{"crop_scale_min": 1, "encoder_fused_qkv": true, "encoder_inner_norm": true, "encoder_conv_stem": false, "text_encoder_layers": 8, "text_encoder_drop_path": 0.15, "text_encoder_positions": "rope", "init": "kaiming_normal", "beta2": 0.999, "eps": 1e-08, "epochs": 25.3, "warmup_steps": 570}
Rows from block 4 of the text encoder, named by matrix and row number. Rows with one number belong to one attention dimension. Each number is 128 + 32 x the weight over the matrix's rms, rounded and kept within 0 to 255. All counts start at 0.
# v: attention value (text_encoder.blocks.4.attn.v.weight, 256x256), inputs 172-255
# proj: attention output (text_encoder.blocks.4.attn.proj.weight, 256x256, transposed), outputs 172-255
v.18 [140  87 136 192 110 151  97  91 123 110 152  86 127 125 107  92 137 110 173  95 103 160 105  70 115 121 145 129  88 138 177 157  85 146 162 115 165 116 177  82 140 166 102 138 107 137 106 121 147 162 133 118 128 106 114 202  92 121 128 138  91  86  69  72 124 112 102 134  59 134  76 148  60 151 100 153 103 177 200  97  58 130  98 232]
v.19 [140 216 109 103 155 130 141  81 106 152 156 127 105 139 113 127 144 110  83 154 149 115 178 109  94  93 113 126 185 164 124 163 140 117 144 118  63 111 131 122 117  88 200 131 165 157 105 131 148 122 101  93 180 172 110 168 105  90 107 121 162 178 216  66 110 131 132  97 112 120 125 108 158 116 117 155 168 140 137 116 191 102 143  29]
v.20 [117 125 143 119 111 102 173 216 116 183  98 131 103 137 101 156 156 129 102 130 165 104 114 113 139 138 163  77  93 161 190 166 128 146 174 117  11 154 149 134 120 118 140 109 117 149 105 142  89  96 119  89 171 145  85  70  69  99 136 194 162 178 180  87  98  93 124 132 117 144 139  60 186 174 100 141 178 135  61 123 154 133 149 148]
v.21 [132 100 122 118 114 126 120 117  99 102 127 124 115  95 117 139 153 106  75 117 172 113 176 113 145 114 140 142 141  66 170 154 155 177 154  84 122 119  92  86 124 120 136 137  90 156 147 198 184 147 125 106 115 170 106 173  73 102 107 144 143 159 153 143 123 121 125 115  82 173  93  97 191 131 101 129 146 152 141 113 115 100 173 129]
v.22 [130 200 117 123 145 135 138 155  74 121 145 152  80 159 131 149 165 158 133 182 140 173 124  96  81 152 201  97 214 136  73 206 188 137  64 179  49 173 120 174 105 106  68 149 198 146 143  73  87 113 121 118  92 212 105 114 130  76 225 116 140 237 200 117 136 163 134 129 131 121 126 125 112 145 165 128 114  97 122 118 190 192 104  44]
v.23 [109 120 165 112 138 128 199 131 124 178 125 146 122 110 157 125 140 105  73 136 136 113 130 166 167 102 166 154 105  73 217 117  84 184 127  73 123 139 130  62 158 129 126  65 113 165 142 134 115 139 145  74  85 183  71 135  83 130 173 164  96 134 126 145 129 105 161 125  95 164  87 157 149 152  99 148  84 151 141  89  69 159 113 155]
v.24 [119 125 115 170 112 176 113 181  44  83 114 213 145  60 125 180 110 113 101 198 119 145 124 105 128 105 139  37 143 113 199 231  68 139 142 117  17 155 183 153  44 162 162 157 171 215 133 101 115 130 113 105 109 223  85 205  61 157 212 197  91 129 211 162 115 106 131 128  92 113 113  80 139 195 142 187 118 153 108  62 131  79 133 124]
v.25 [123 144 122 147 189 130 113 121 160 119 105 152 179 136 119 147  67 146 104 147  81  83  90 155 126 138 123 128 110 153  80  95 103 139 118 119 100  90 131 157 146 147 157 153 137 140  70 133 130 100 149 168 136  56 135 150 161 194  86  98 127  68  85 104 132  40  97 131 156  93 137 120  43  96 121 129 160 126 149 160 114  63 156 162]
proj.18 [181 124 182 138  73 168  92 142 122 111 120 145 124 152 112  98 184 161 115 170 122 177 110  47 105  79 108 117  97 143 164 176 145 149 163 126 128 127 142 139 168 139 131 190  83  78 151 100  56 160 111 123 124 123 130  98 140 113 123 119 124 157  55  93  59 161 101 194  81 126  86 232  67 160 170  41 158 116  99 108 127 121 165 123]
proj.19 [ 79 102 114 101 125 165 165  63 165 184 168 103 150 142 149 119 152 124 161 105 109  76 192 144 142 152 157  91  32 151  91 110  88 104 102 108  93 103 173 100 130 175 118  92 120  83 113 100 128 112 174 130 140 173 143  82 140 131 188 110 153 151 121 118 169 103  91 133 119  96 127 108 177 160 102 112 126 140 136 142 167 179  39 137]
proj.20 [107 105 133 153 110 110 222 114 189 155 152 148 157 127 115 190 139 124 200 125  75 108  72 159 127 157  92  74 117 121 152 157  80  85 108 237 101 136 128 209 150 121 199 118 189 142 114 122 141  84 159  92 133 115 111 139  83 146 164 128 109 147 172  93 143  85 149 112  99 108 130   9  88 193 144 148 171 129 119 155  88  64 156 127]
proj.21 [120  97 155 123 101 181 193 158 150 138 157 151 147 140 130 170 194 129 160 126 139 105  89 110 138 151 137  95 110 125 142 122 181 136 144 151 133 155  85 132 151 121 129 149 110  91 121 129 135 162 122 109  66  88 157  83 103  71 173 143 114 162 108 115 140 135 173 151 165 124 127 124 153 144 166  87 149 138 123 120 111 130  86 105]
proj.22 [ 91  35 121 101 255 142 148  88 145 128 135 144 126 172 144 166  96 115 165  99  45  78 162 141 124 185 166  76 144 147  80 121  83 139  79 144  62 152 178 135 111 154  71 126 150 176 110  86 133 115 116 112  32 189 135 113 127 158 149 107 116 110 197 182 225  97  94  85 161  86 163 177 162 135 124 164  99 175 183 103 154 120  11 119]
proj.23 [132 134 129 133 114 134 149 109 155 136  86 175 138 130 101 144 202 164 180 176 136 149  67  95 120 167 157 158 122 129 145 113 187 162 138 232 173 122  97 195 186  85 119 116 178 179 113 155 124 147 134 135  92  69 103 129 181  74 103 185 113 139  89  29 138 106 139 143 185 126 115  73 106 122 166 116 162 109 108 106  71 107 117  92]
proj.24 [117  51  78 153  59 122 166 119 227  81 146 163 147 148  66 183 178 170 233 153 102 140 121 169 131 130  55  75 172  81 166 201 139 116  51 173 103 192 143 135 141 109 110 141 203 162  89 129 105  47 131 114  31 136 137 145 172 150 238 104 130 169 120 181 145 186 137 104 169 158  43  81 105 136 163  37 109 132 111 104 136 163 129 146]
proj.25 [145 190 140 111  83 114 110 143  77 145 150  72 133  98 135  73 106 106 112 124 192 131 156 159 129  75 138 165 102  88 135 120  99 134 136  60 112 172 138  79 110 133 131 111 123 115 139 149 109  90 138 144 181  83 125 117 145 161  70  69 190 158 121  72  67 152 144 137 117 155 119 127 133 110  79 124  65 161 118 167 127 153 209 182]